A small contrastive audio-text model, trained from scratch: 10.1M parameters, trained on struck, bounced, scraped and rolled objects made by modal synthesis.
Rows from block 7 of the audio encoder of a small contrastive audio-text model, named by matrix and row number. Rows with one number belong to one neuron. Each number is 128 + 32 x the weight over its row's rms, rounded and kept within 0 to 255. All counts start at 0.
Before each neuron's rows are labels from the 100 clips, of 14848, where the neuron reaches its highest value: "strongest on" is what is common among them; "peak in band" is the frequency band that holds the peak. Only what is clearly more common there than usual is listed. The data: struck, bounced, scraped and rolled objects made by modal synthesis.
# fc1: MLP up (encoder.blocks.7.mlp.fc1.weight, 960x160), inputs 0-159
# fc2: MLP down (encoder.blocks.7.mlp.fc2.weight, 160x960, transposed), outputs 0-159

strongest on: small; action: bouncing; steel-like damping
peak in band: 500 to 1000 Hz; 250 to 500 Hz
fc1.409 [104  76 119 206 107 138 167 136 165 186 138 111 173 170 146  99 127 182 141 152 148 167  80 153  85 162 141 149 129 127 124  90 146 157 138 166 102 130  63 134 120  82 166  86 107 141 130 107 205 170 155 114  77 133 161  95 129 102 157 154 112 137 168 156 116 145 114 163 174 103 137 126 184  95 117 113 141 120 110  86 101  78 134  91 117 166 165 139 118 165  88  82 158 110 131 129 113 112 153 146 102 100 103 156 112 157 136 117  92  96 127 151 168  85 158 134  81 118 110 121 153  99 101  83 115 151 154 190  24 138  67 118 124  74  92 114 107 196 110 167 182 160 167 160  66 141  81 122 117 124 130  84 108 112 139 150  90 166 113 135]
fc2.409 [ 93 100  96 113 101 186  55 120 158  89  62 167 208 160 152 127 163  83 155 113  40 156 114 154 155 107 111 144 120 163  85  93 123 139 131 136 116 103 190  98  93 216 131 151 160 164 143 123 147 133 161 129 154  74 102 172 134 174 118 145 132 199 108  91 138 131 157 119 118  96 125 162  98 134 108  96 120 137 150 132 136 125 151 112 128 163  57 142 176  96 182 163 162 126 143 155 133 131 157  61 148 172 151 131 103 129  98 151  83 141 101 107 113 113 107  80 169 134  94 166 136  58 119  82 110 133 143 132 181 141 134 158 102 110 162 116 144 108  45 143  76  91 118 133 117 117 142 164 113 131 124 117 104 175 158 135 145 144  91  77]

strongest on: striker: soft; medium; round plate
peak in band: 500 to 1000 Hz
fc1.164 [174  71 164 194 107 122 145 149 101 140 148 182  53 107 136  70 105 164  82 125 117 115 112 149 148 120 184 135 131 187 169 146 150 143 124 121 133 127 120 183 195 106 137 168 130  78 126  76  98 109 126 123  96  89 122 115 101 116 133 147  77 133  47  86  90 123 150 135 167  89  63  84 152 106  90 191 167 160 118 144 154 149  74 163 145 105 125 147 151 111 103  84  61  88  58 156 138 114 109 119 101 125 172 165 163 116 160 142 142 132 122 166 129 120  83  63 160  63  96 139  87 140 147 119  77 139 112 130 184 149 146 128 106 169 150  95 114 116 146 151  98 147 170  89 125 131 112 160 194 117 131 110 121 127  83 126 150 113 131 125]
fc2.164 [ 89 105  96 144  89 159 118  81 127 193  49 129 102 172  71 158 118 172 161  66 122 120 152 166 165  91 178 140 179 138 122 116 137 118  94 152 139 189 149  74  86 116  49 152 147 104 113 177 103 169 133  97  96  59 145 113  87 172 126  86 163 122 126  94  77 129 122 102  84 143 165 155 106  96 148 136 154 109 107 121 154 102 189 155 125  89 157 133  98 100  71 170  95 146 153  85 113 141  94 140  93 102  84 148 115 125 114 126 116 100  81 155 119 100  69 122 140 101 206 104 146 143 139  91 113 149 144 136 114  92 112  96 122 158 188  64  94  91 104 123 149 113 120 176 134 135 103 114 108 113 130 155 163  93 143 138 178 174 130 140]

strongest on: one hit; round plate
peak in band: 500 to 1000 Hz; 250 to 500 Hz
fc1.486 [130 124 138 136 140 111 118 125 241 141 109 166  60 120 145 107 180 112  88  82 150 168  96  78 107 130  88 107 150 152 154 153 102 112  80 135 138 177 195 110 167 135 113 128  70  96  73 148 132  87 112 160 136 127 183 168 115 149 123 135 114 155  68  65 113 128  66 137 122 121 132  86 185 137 153 160 157 143 142 120 104  87 175 107 192 119 144 145 125 150 146  77 109  92  69 114 131 174 123 118 125 138 189 120 134  98 144 114 111 150 116 153 151 125 112 158 166  68 160  89  55 169 163 111 151 106 105 150  96  96  87 141 167  84 143  86 128  98  91 135 103 138 136  67 101 167 135 144 105 151 109 117  78 138  99 167  96 156  80 134]
fc2.486 [114 165  95 139 113  77  91 118 110 103 185  84  67  74 125 143 115 128 147 128 163 167 112 105  81 128 110 167 119 142 106  96 112 154 141 132 108 143 149  80 174 100  98  99 175 118 151  93  84 168 156 119 168  84 128  94  95 165  88 136  84 130 173 121 160 123 129 152 141 166 156 103  69 176 113 161 131 129 130 157 148 153  89 110 153 191 119 146 134  86 161 142 163 194 111 138 169 139 108 204  73 109  90  66 121 179 126 187  96 134 176 189  93 112 161 113 169 175 141  99 131  99 112 106 166  92 121 121 147  79 105 124 119 165 145 183 128 161 181  89 119  78 126 140 146 116  76 149  90  72 104 142 128 169 149 155 154  91 101 160]

strongest on: small; rubber-like damping; shape: closed tube
peak in band: 1000 to 2000 Hz
fc1.620 [109  85 128 160 190 129 156 176 147 119 124 169 129 106 148 148 106 108 137 146 144  99 127 125 118 166 139 106  75 169 129  72 114 114  91 153 134 121  88 194 158 100 135 185 134 141 180 131 164 123 128 124 100  84  79  99 116  77  99  68 121 131  92 100 165 110 141 172 153 139  99 167 112 130 134 133  94 119 114 136 137  87  89 137 113  63 190 153  96 165 126  91 164 157  70 145 105 103 102 161 187 132 147 125  89 140 159  74 117  84 185 192 157 141 127 118  92  91 137  68 166 201 142 116 159 187 150 127 105 127 145  71 185  93  98 120 133 146 137 139  84 169 117 150 153 137 101  69  94  64 109  98 183 140 104 125 186 143 139 143]
fc2.620 [151 113 141 127 116 133 255 121  96 137 157 141  94  90 189  76 160 146 106  91 140 120 145 114 189 128 132 185  96 128 114 112 138 133 138 103 131 106  66 118 120 122 172 171 121 122 147  95 122  87  90 107 102 170 139 142 155  61 172  95 159  65 123 139 140 154 158 195 115 140 147 109 143 124 155 122  96 153 103 109 137 140 125 154 112  79 158 124  66 105 126  93 127 148 101 192 131 104 100 135 186  87 110 102 105  88 172  85  81 103 131 139 157 175 135 183  63 105  92  93  97 197 138 181 151 107 159 181 145 146 134 142 120 155 122 132 121 159 191  80 132 147 147 123  82 107 105  75 112 132 105  71 138 160 118 135 104 160 122 154]

strongest on: small; clamped rod
peak in band: 500 to 1000 Hz; 250 to 500 Hz
fc1.611 [ 82  96 108 136 100 158  79 109 163 126 118 173 113 139 173  74 128 112  68 129 107 144  69  92 137 186 145 154  82 177 157 115 124 159  77 136 101 145 143 107  96  77 185 115 105 134 127 148 129 168 152 109  92 145 110 180 123 158 172 158 171 116 156 158 121  81  62 200 139 134  86 128 161 120 110 168 114 153  78 117 100 111 128  85 134 129 176 132  61 136  81 153 149 174  85 117 114 145 131 148 146 177 154 206 163 118 164 119  96 163  86 135 172 181 151 145 152  54  97  75 160 102 131  94 117 122 137  86 106 155  61 124 169 119 134 126 146 144  94 106 136 151 129  96 146 102 134 147 125 166 101  91 169 137  96 201 147 111 140 121]
fc2.611 [129 109  91 109 174 134 168  96 166 142 171 129  92 101  86 106 101 108  78 103 105 101 133 156 166 169  71 149 124  86  76 113 163  64 106 139 137 131  73 124 141  98 138  73 156 143 123 108  84 124 192 113 113 142 156 171  85 161 172  71 138 129  62 144 111 135 114  90 137 152 114 173 120 171 124 139  95 164 135 131 100 150 174 104 169 125 167 107 128 115 128 127 139 111 124 146 143 132 117  94 110 100  64 107 102  65 185 111 172 166 149 146 197  83  85 149 114 143 156  71 143 113 152 160  88 141 126 148 156 171 144 116 155  97  78 120  77  86 168  72 143 194 118  72 161 140  84 114 152 174  91 127 131  97 146 148  80 107  87  86]

strongest on: striker: soft; white noise
peak in band: 500 to 1000 Hz
fc1.60 [142 193 183 180 114  93 130  99 147 135 197 114  75 162 114 131 132 157 175 128  95  68  94 152 145 170  82 115  98 151 126  83 142  71  73 144 135  72 122 181 109  88 158  76 103 152 100 152 124 130 123 164 127  92 183 136 121 124 142 154 105 115 115  63  83 154  89 124 161 128  80  90 125 147 160 105  92 177 152 113 101 116 173 171 131 129  85 200 160 129 155 117 128 114  71 124  99 127 174 104 118 123 150 160 151  77 118 148 120 138 120  67 200  82 146 100 101 121 162 163  64 166 176 121 139 102 162 116  78 172 177  67 114 134  76 153 107 162 123 146  98  96 142 121 128 138 140 132 132 112 118 119 124 106 139 175 151 173 109 109]
fc2.60 [105 156 172 174 118 133 102 122 108 167 139  71 168  88  93 142 116 113 120 163 103  70 100 184 125 101 167 121 154 158 125 160  98 156  82 134 124 100 120 130 131 188 126  95 140  76 101 107 111 156 156 106  72  94 141 154 105 117 151  89 151 215  53 130 176 119 103 161  86 156 128  64 149 178 160 150 177 105 153 145 120  88 175 113 122 160 110  69 137 111 118 148 121 163 100 104 126 162 107  81 106 130 133 116  97 194 135 103 110  81 149 139  57  83  90 140 166 178 138 162 125 124  80 110 159  90 150 140 135  95  89 132 121  76 189 127  97 148 111 126 156 108 138 136 108 160 115 158 137  91  77 185  98 153  92  79  94 122 144 178]

strongest on: striker: soft; round plate
peak in band: 500 to 1000 Hz
fc1.45 [175 154 167 137 207 148 170 178 121 121  52 200 109 108 107 132 171 132 155 109 142 114 122 141  96  96 114 122  96 132 156  84 126 117 162 171 112 221 181 100 111  92  94 152 121 141 112  95 119 149 179 115 105  87 132 167 100 124 149 133 139 139  92  97 140  96  78 169  94 115 115 130 100 117 131 162  81  91 174  47 104 115 133 119  94 146 161  86  72  97 171  90 109  76 106  93 153 154  85  81 120 134 125 116 105 121 118 127  72 142  88 138 104 144 178 156 116  86 143 125 160  90 142  76 130  85 157 146 117 105 153 120 148 115 110  83 202 139  83 130 176 118 136 110 172 221  97  95 122 123 133 114 109 132  98 123 123 122 118  88]
fc2.45 [ 90 128 132 125 126 147 173  85 155 146  75 172 110 137  75 135 163 126 128 167 190 151 100 184  95 157 137 113  82 147 188 140 163 195 126 156  99 150 140  91 193 106  70 142 187  83 168  92 140 157 152 122  97 106 176 136 115 147 152 147 113 117 113 128 116  93 152 142 128  93 152 126 132  67 156 124 133  83 195 137  82 159  98 148 150 167 156 102 104 108  91  96 151 152 107 177 110  94 145  80 108 162  59 126 109 162 139 109 119 125 123 186  96 115 102  88 152  71 120 121 144 115 116 149 134 189 103 188 111 147  92  85  74 132 173 107  83 173 181  70 156 121  95 116 137 105  69 128 145 101 125 152 152 170 167 161 119 150 120 153]

strongest on: striker: soft; scraping; closed tube
peak in band: 0 to 250 Hz
fc1.756 [ 82  77 171 110 178 154 100 116 153  91 141 134 118  97 170 128 121 157  94  76 130  96 158  84 118 187 133 119  78 154  79 141 131 170  89 153 128 113 139 157  77 121 111 120 151 105  89 127 152 171 156 121 102 155 185 133  90 140 126 135 176 134 106 117 116 144 164 168 167 124  71 135 147 158 196 179 166 144 148 144 145 135 172  73 127  98 101 102  64 113 163 120  88 144  97 152 178  76  74 103 139 131 157 137  77  90 158  80 125 175  89 109 130 147 137 167 142 124  88  96 110 179 178 141 138 126 110  92 121 117 139 125 167  94  96 165 114 139 164 155 107  96 167 101  85 163 152 105 117  97  94  39  93 149 128 190 118 104  74 184]
fc2.756 [ 98 120  94 153 106 145 181 102 111 154 132 122 123 118 107  87  90 158  95 156 133  83 192 148 170  89 131 136  83 190 148 160 158 108 112 170 124 157 118 103 111 136  94 113 143 146 140 157 181 169  89 143 109 119 124 149 137  90 170 152 136 172 112 135 119 129 169 126 134  84 106 140 105 166 176  98 166 156 155 139 148 122 126 128  73 180 140 119 115 156 124 173  67 113 149 159  67 161  61 193  89 124  71 164 180 116  83 104 122 107 129 116  52 156 167 117 112 167 170 104 157 109  62  92  66 176  80 150  86 107 181  83 192 155 159 144 132  91 135 154  87 163 162 147 176  96 144 143 128 114 124 149 167 178 129 118 149 124 160 129]

strongest on: one hit; membrane
peak in band: 250 to 500 Hz
fc1.467 [173 122 141 125 122 195 135 177 164 155 112 207 126 140 141 135 133 162  74  71  85 153  79 111 151 132 125 152 112 196 128 126 127 134 133  95 108 126 102 147 189 107  99  83 116 113  72 141 191 139  78  70 150 116 127 121  90 142 131  53 124 119 128 127  95 140  74 200 137  99 102 109  89 142  86 214 164 190 126  97 109 126 121  55  97 132 181 138 120  81 109 111 146 120 154 131 139  77 112 127 132 140 121 149  80 142 158 148 101 176  95 107 142 136 189  99 118 109 129  97 104 116 121 139 157 141  85 108  86 205  63 173 116 118 123 107 143 158  87 118 136  99 155 124 117 128  93 131 138 153 118  95 140  99  87 153  96  68 122  92]
fc2.467 [152  87  85 100 157 120  75 138 131  80 148  70 165  93 114  94 162 184 122  98  81 146 120 144 143 129 119  81 102  93 160 134  91 180  92 103  87 130 128 132 166 126  57 150 152 102 111 125 195 137  92 167 131 110  93 159 102 122  92 130  92 119 127  65  92 100 167  69 113  92 123 125 140 125  82 191 160 106  66 145 140  89 128  92 150 156 148 168 151 128 146 145 103 161 144 155 102 108 138 162 124 122 113  87 122 174  63 168  51  84 137 155 111 143  66  91 135 125 146 143  84  85 143 160  66 173 107 116 118  75  56 114 145 152  92 107 154  97 116 159 100 146 137 131 158 152 184 129 172 155  87 105 124 142 114 145 143 105 128  75]

strongest on: one hit; steel-like damping
peak in band: 0 to 250 Hz; 250 to 500 Hz
fc1.303 [ 99 127 209 175 146 163 120 148 132 149 155 109 125  61 199 137 150 116 147 140  79 132 117 148 120 141 159 136  60 161 133 164 124 154 104  94 134 169 180 110 127 133 123 113 141 185 147 144 103  85 168 126  99  99 107 126 102 146 160 165 146 130 106 145 153 102  83 133 118 123 114 133 107 193 140  93 144  89  93 161 152 139 109 103 155 179 141 128 147 160 117 155 176 136 138  97 131 144  57 125  86 138 208 202  92 103 137 135 102 103  83 106 127 199 201 146 115  91 186  87 153  99 127 130 109  51 146 166 110 129 109 180 140 138 115 144  91 102  93 143 114 168 100 119 142  75 165  94 104 167  95  73 189 114  74 126 137 138 161 136]
fc2.303 [187 147 140 122 154 131 147 135 140  89 110 151 148 104 122 134 109 126 160  79 176 131 169 155 146 142 150 118 149 100 142  76  84  93 167 136  71 128 200 161 165 133 123 130 190 126 116 130  92 121 126 170 130 150 154  84 130 110 121  99  76 144  85 111 121 156 120 149 178 156 138 163 117 113  89 168 105 180  97 107  85 125 161 164 121 129 112 109  56  89 137 168 120 109  65 120 114  56 119  80  90  90 130 168 131  62 112  92 159 198 116 110 159 119 153 206 129 166 162 119  74  86 214 187 116 104 117 146 128 157 100 119  95 128 113 145 172 110 106 123 145 169 122 145 101 123 127 139 160 159 109 166  96  57 168 152 110 105  79  89]

strongest on: plastic-like damping; square plate
peak in band: 0 to 250 Hz; 250 to 500 Hz
fc1.166 [108 146 121 109 134 139  83 117 181 128 158 174  89 124 132 124 163 161 134 120 115 169 131 121 159 191 111 116 108 175  91 145  96 126 104 178 126 179 146 171 148 122 127 114 114 122 113 110 147 115 106  91 117 114 114 135  51 108 136 113  78 156 108 129 175 101 109 143  92  80  60  97 132 166 121 173 140 220 118 122 146  38 168 150 122  57 147 117  75 142 124 107 111 164 121 120 159 140 150 136 135  87 156 127  60 144 101 149  93 151 126  87 157 157 182  94 143  82  86  75 150 166 172  62  95 104  88 132 103 145 119 113 139  99 129 136 145  89 144 195 169 156 154 139 184 151  98 128  72 161 133 133 149  98 167 199  85 108 107 131]
fc2.166 [146 114 149 138 158 164  84 165 155 147 192  93 121 141  85 141 122 150 114 130 125 101 165 112 111 106 174 156 174 166  76 133 153 120  78  99 139  91 134 135 159 152  81  66 148 114  80  74 103  95 141 115 156 209 138 122  53 152 135 102 135 170 120 133 156 116 132 143  73 185 125 138 127 108 138 158 188 125 106  98 126  60 146 157  96  93 126 153 116 105 143 171  79  90 166 117 128 142 169  95 184 112  78  77 134 120 143 171 110 109 148 110 132 128 132 171 184 190  44 140 115 179 120 136  70 165 119 147 143  95  65 119  98 126 140  93 136 105 102 162 114 112 188  85 159 167 149 102 132 193 125 148 158  83 150 133 125 120 148 116]

strongest on: one hit; square plate
peak in band: 2000 to 4000 Hz
fc1.171 [127 120 165  99 116 103  58 135 158 186 197 110 146  85 155 122 151 133 136  98 140 179 119 170  89 164 139 170 154 126  59 120 116 120 140 142  98 148 178 118 140 124 146 105 106 174  85 188 107 116 154  97  73 166 150 154 117 110 176 100 119 134 108 154  98 184 179 149 174 176 139 123 129 140 136 112  91  62  89 116 171 171  92 110 138 152 122 177 138  94 132  79 150  68  97 103 112 164 170 194  97 142 103 119 139  65 135  82 158 180 148  51 154 185 140 137 134 110 140 110 111 111 146  86 122 118 116  97 100 102 121 161 101 125 152 158 166 130 125 103 135 134 105  97  85  51  75 100 126 129 108 109 110 168  98 169  91 108  85 151]
fc2.171 [ 85  97 125  50 136 144 139 151 114 192 168 182  73  69 211 134 162 128 119 106 147 107  96 139 109 160 162 149 127 136 106 135 123 106  99  84 113 120 135 114 108 101 127 122 122 120 122 145 162 155 110 174 171 161  99 158 114  91 123 124 130  92 158 155 110 152 126 140 178 171 132 137 141 166 127 151 111 136 140 159 156 175 120 178 125 125 158 137 151 184  98 103 156 139  98  79  45 138 156 101 126 150 131 149 165 127 182  93 178 113 103  91  96 139  81 135 140  95 164 123 134  59 133 135 207 168 106  83  98 101 132 139 101 170 184 162 103 160 155 170 139  91 175 133 121 144  67  95  97  88 122 140 102  74  85 167 154 186  71  98]

strongest on: striker: soft; scraping; reverberation; text has "room"
peak in band: 0 to 250 Hz
fc1.168 [110 122 147 160 130 106 165 117 128  79 171 137 104 128 172 158 142 103 108  67 124 121 100 108 129 126 149 149  96 137 118 152 199 137  48 138 147 133  67 159 104 139 147 150  69 132 117 137 182 149 101 137  93  92 115 135 115  59 122 101 159 118 117 126 133 100 141 172 173 143  67 120 148 151 164 152 146 165 115  95  76 125 173  85  95 100 139  83 134 106 161 104 174 170  95 132  89 151  32 148 158 154 161 102 131 140 127  91 109 152 135 141  99 157 108 140 157 130  93 103 114 148 122  74  95 153 111  67 139 115  92 151 233 133 108 139 149 133 160 163  79 149 162 157 109 198 169 164  88 113 100  80 134 167 134 155 142 103 136 205]
fc2.168 [170 110 129 118 137 128 108 151  95 116 170 160 113  81 153 115 122 156 149 118 116 119 175 124 113 100 109 191  84 191 162 115 150  68 100 129 145 205 140 102 179 136  91 186 101 106 139 149 154 137 119 183 109  99 141 147  92 117 197  73 177  91 132 152 128  97 124 135 177 152 113  65 155 176 113 140 146 113 139 149 113 167  93 152 117  74 144 203 109 139 128  52 130  94 129 129 100 135  96 111 124 156 142  87 117 117 141 111 132  72 166  89  91 197  92 156 112 125 123 179 141 134 169 150 143 119 119  71  69  61 103 129 107 133 185  92 125 131 167 177 153  49 113 139  95 157 116 147  74 114 118 113 112 168 151 140  98 116 104 155]

strongest on: small; glass-like damping
peak in band: 500 to 1000 Hz; 250 to 500 Hz
fc1.151 [200  85 145  83 104 170 138 138 171 185  83 102 115 135  92 139  91 105 157 143 130 102 145 121 163 180  83 135 184  74 162 112  86  81 159 122  72 173 112  98 144 111 101 156 147 120 164 143 120 121 141  63  76 138  97 126  93 131 164 105 167 141 116 120 100  66  81 118 138  72  88 127 146  95  93  99 108 156 126 149 151 162 154 155 157 134 171 176 134 169 172 141 126 182 113 159  85 145 111  92 168 121  98  85 131 159  70 143 102  68 130 133 135  76 171  87  96  90 110 100  92 100 141 161  75 127 161 130 140 176  87 122 121 127 105 117 166 136 165 160  93 115 154 110  88 126  79  94  94 110 137  79 126  88  81 181 123 132  89 161]
fc2.151 [ 89 130 124 102 147 159 136 117 181 164 151 123 198 193 134 111 172  90 163 140 155  83 165  67 145 166 141 107  86 150 193 171 128  91 161 147 181 103 112  71 128 171 139 163 145 153  83 183 148 133 152 140  93 164  90 162 127 118  64 184 102 170 175  91 114 170 132 103 105 165 152 132 119 114 111 121 115 127 170 124 101 159 162 104 103 132  53 166 129 179 165  98 157 147 116  95 173 146 100 123 163 110 116 105 191 161  78 106 175 115 107 187  88 117 131  89  77 105  74 112 125 163  96 151  83 122 150  77 172 124 172 181  83 109 147 110 152 122 102 118 129 128  96 112 145  94 114  92 115 169 158 108 139 104 109 148 134 120  97 130]

strongest on: one hit; ceramic-like damping
peak in band: 250 to 500 Hz; 500 to 1000 Hz
fc1.277 [135  83 106 152 141 137 123 143 196  95 141 195 137 117 111 166 164 174 127  88 161 125 147 160 174 139 113 104 142 122 134 106  96 131 115  94 101 158 164 145 150 139 213 139  80 128  88  96 139  81 103 125  73  81 105 181 115 128 142 101 132 134 132 114 147 158  85 117 167 163  61 139 120 126 178 169 144 151 124  68  96 157 180  97 150 121 144  96  79 118 153 101  88 104 121  77 129 101 113 135 120 171 122 135  93  83 165 143 129 181 192 139 145 140 109  68 122  60 114 137 139 209 189 114 168 141 129 150  84 106 100 158 114 116  79 151 151 155 146  86 106 133 107  66  88 198 132 121  82 155 149  89 115 106 129 101 150 172  90 147]
fc2.277 [129 118 111  97 151 176 119 154 162 171 123 102  83 109  64 107  91 176  82  64 118 132 129 107 109 130 127 105 125 126 127 149  87  86 171 120 169 130 159  81  94 166 144 146 116 150 114 166 119 147  83 170 115  82  94 125 155  91 112 147  81 120 109 144 171 114  87 185 122 163 124 103 135 113  87 205 158  99 113 152 142  44 129 148 169  92 198 154  84 107 139 137 130 148 118  89 101 165 161  83 106  88 118 126  63 203 112 178 115 161  65 145 163 153 154 148 152 164 147 102 129 165 162 206 180 173 178 174 117 133 156 104 141  97 115 116  86 118 143 128 102 134 166 113 131 170 125  93 125 162 127 105 168 145 101  72 133 111 129 125]

strongest on: closed tube; medium
peak in band: 4000 to 8000 Hz
fc1.183 [102 156 126 155  96 178 107 207 106 130 124 134 112 163 183 158 139 153  57 112 165 197  95 149 145 164 116 124  94 144 148 102 124 128 126 147 101 166 115  76 145 120 178 117 149 181 112 153 123 148 102 130 115 121 135 148 117 110 125  69 165 184 123 106  99 164 145  82 160 127 145 131  94 166 114 193  82 112 127 162 146  81 101  91 113 123 159  32 111 121 161 121 120  70 109  67 169 136 101 122 157 171 110  79  63 107 138 100 107  93  94 120 127 138 122 180  83 141 123  73 113  99 124  90 137 138 103 105 148  98 129 221 142  71 168 124 212 123  65 139  79  99 120 140 155 139 119 127 136 150 148 117 127 156 138 162 110  99 106 137]
fc2.183 [121 179 129 169 197 137 113 101 127  95  99 114 120 128 152 109 103 136 164 124 154 100 178 118 108  87 139 203 112  74 162 177 105 127 124 143 149  96  92  45 175 155  87 150 132 102 134 125 156 132 113 101  81 158 143 147 154  64 142 178 138 128 192 151 153  76 142 128 126  87 142 134 132 118 113 138  86 147 184 125  78 139 137 102  80 141  86 106  79  85 137 115  87 106 179 108 122 108  55 121  95 144 143 123 129 182  93 112 114 106 135 109  96 101 148 175 162 151  72  86 134 110  72 118  84  82 168 143 103 124  97 147 188  96 134 131 101 127 189  88 101 133  79 114 154 149 176 148 104  98  92 160 121 167 123 112 156 145 156 209]

strongest on: one hit; closed tube
peak in band: 250 to 500 Hz; 0 to 250 Hz
fc1.446 [ 88 135 143 154 111 143  91 187 153 181  79 164 155 139 163  96 170 137  39 131 132 133  58 115  80 164 163 135  84 195 139  96  90 154 111 172 140 115 162 142 142 113 144 167 105 158 157 143 180 165 141  84  94 134 124 119 121 162 136 146  87  67 128 105  85  74  85 176 143 169  68 152 179 172 138 137 127 122  67  71 143 140 138  99 132 131 177 145  65 163 145 136 145 104 101 120 158  79 146  83 165 102  76 125 127 108 165 132 104 163  76 120 149 196 202 125 102  86 157 120 148 109 111 156 106 133 114 164 118 152 131 111 153 152 133 121 181 143 117 167 138 143 124  99  93 147  93  81 116 146  97  95 144 142 141 184 135 102 124 120]
fc2.446 [153  93  93 105 133 161  78 158 162  87  99 184 108 116 116 168 123 172  93 134 141 152  77 114 177 214  96 121  70 146 124  64 139 158 146 197  78 160 133 126 118 153 100 109 137 118 160  81 146 156 128 173 119  70 122 188 129 116  91  67  93 182  64 139  91 178 104 127 114 128 131 171  93 138 144 110 117 123 146  73  98 111 150 141 129 102 152 150 162  87 151 184 163 141 128 107 154 159 133 103 129  94 111 116 152  69 147 115 100 127 165 134 113  98 181 120 146 128 163 103  99 101 173  68 158 200  87 153 156 116 108 163 106 123 142 114 124 116  92 111 179 160  96 126 104 196 171 136 141 145 163 104 119 143 111 102 143 138 162  63]

strongest on: striker: soft; small
peak in band: 2000 to 4000 Hz
fc1.424 [185 120 134 153 144 103 159 174 163 125 103 166  66  96 143 184 156 138  96 110 144 177  95 110 103 109 120 107 145  98 130 110  89  86 110 131 127 148  76 146  91 123 153 107  85 154 170 143 103 115 155 148  61 133 145 132  87 125 175 149 108 137  83  95  80 142 104 166 137 167 104  89  91  96  90 125 166 129 118 110  83 136  87 124 114 137 183 118 161  82 163 108 151  97 112 118 111 118  87 139 114 186 143 139 155  42 164  79  71 111 118 134 232 142 103 136  89  95 161 107 154 153 132 147 130 130 110  66 110 178 108 116 121 118 162 112 173 149 101 123 192 167 170 116  84 115  97  65 142 122 158 155 163 161  59 141 127 180 140 150]
fc2.424 [134 149  95 177 117 155 127 139 123 172 123 122 121  93 118 154 169 132 101  87 160 187 139 126 130 166 140 155 127 178 111 153 127 122 132 178  74 123  76 129 140 144 122 149 103 126 145 116  95  71 116 127 136 155 147  95 147 132 122 132 133 133  82 128 171 146 177  87 104  98 125 136 138 137 165  79  76 178 173 150 178 145  84 181 151  87 114 145 170 170 173 107 121  61 168 122  86 150 122 181 156  67 108 104 173  56 123 175  97  86 208  93  55 163 157 143 117  91 113  76 141  87 130 128  83 113 100 155  99 120 186  85  76 112 151  94 174 163 137 100 147 135 137 126 179 144 127 105 112  99 182 136 120 109 123 187 126 184 111 153]

strongest on: closed tube
peak in band: 500 to 1000 Hz; 250 to 500 Hz
fc1.165 [114 128 112 153 217  77 127 169 110 112  89 157  86 106 144 140 124 145 155 141 159  80 128 125 120 131 175  76  89 173 112  77 106 151 122 169 138 146 136 205 109 141 126 152 117 137 175 144 146 126 129  95 124  98 117 141 120 113 107  50  76 165 101 146  62  88  94 123 138 156  98 145 160 115  92 112  62 115  92  97  82 149 156 134 130 107 166 170  41 152  92 160 126 113 116 101 146 132 150 111 177 133  95 164  80 154 162 103  96  90 110 165 107  94 176 120 111 162 172 109 146 126 157  90 188 196 147 117 100 116 147  95 168 130  99 109 152 165 150  91 121 125 118 198 160 193 126  54  87 133 129 127 128 170 131 133 168 153 133 119]
fc2.165 [ 89  78 164  83 125 162 170  74 128 155 187 113 112 162 160  90 119 138 169 151 135  92 110  93 181 137 149  98 178 138 109 144  92 149 197 123 122 122  76 115 114 104 154 147 119 129 156 129  95 115  69 152 165  80 140 110 128  76 145 161 114 115 216 157 112 107 119 171 108 149 151  80 126  85 134 178 126 135  91 157 132 101 151 155 134  89  80 172 145  93  63  81 132  86 166 199 131 111 141  62 163  99 134 106 107 130 161 184 113 173 126  72 124 187 150 103 144 164 116 122 149 168  91 126 116 123 146 137 127 162 142 172 121 143 137 154  76 138 124 142 136 105 114 167 141 137  83 123 126 115 160 122 177 169 133 143  56 193  78 151]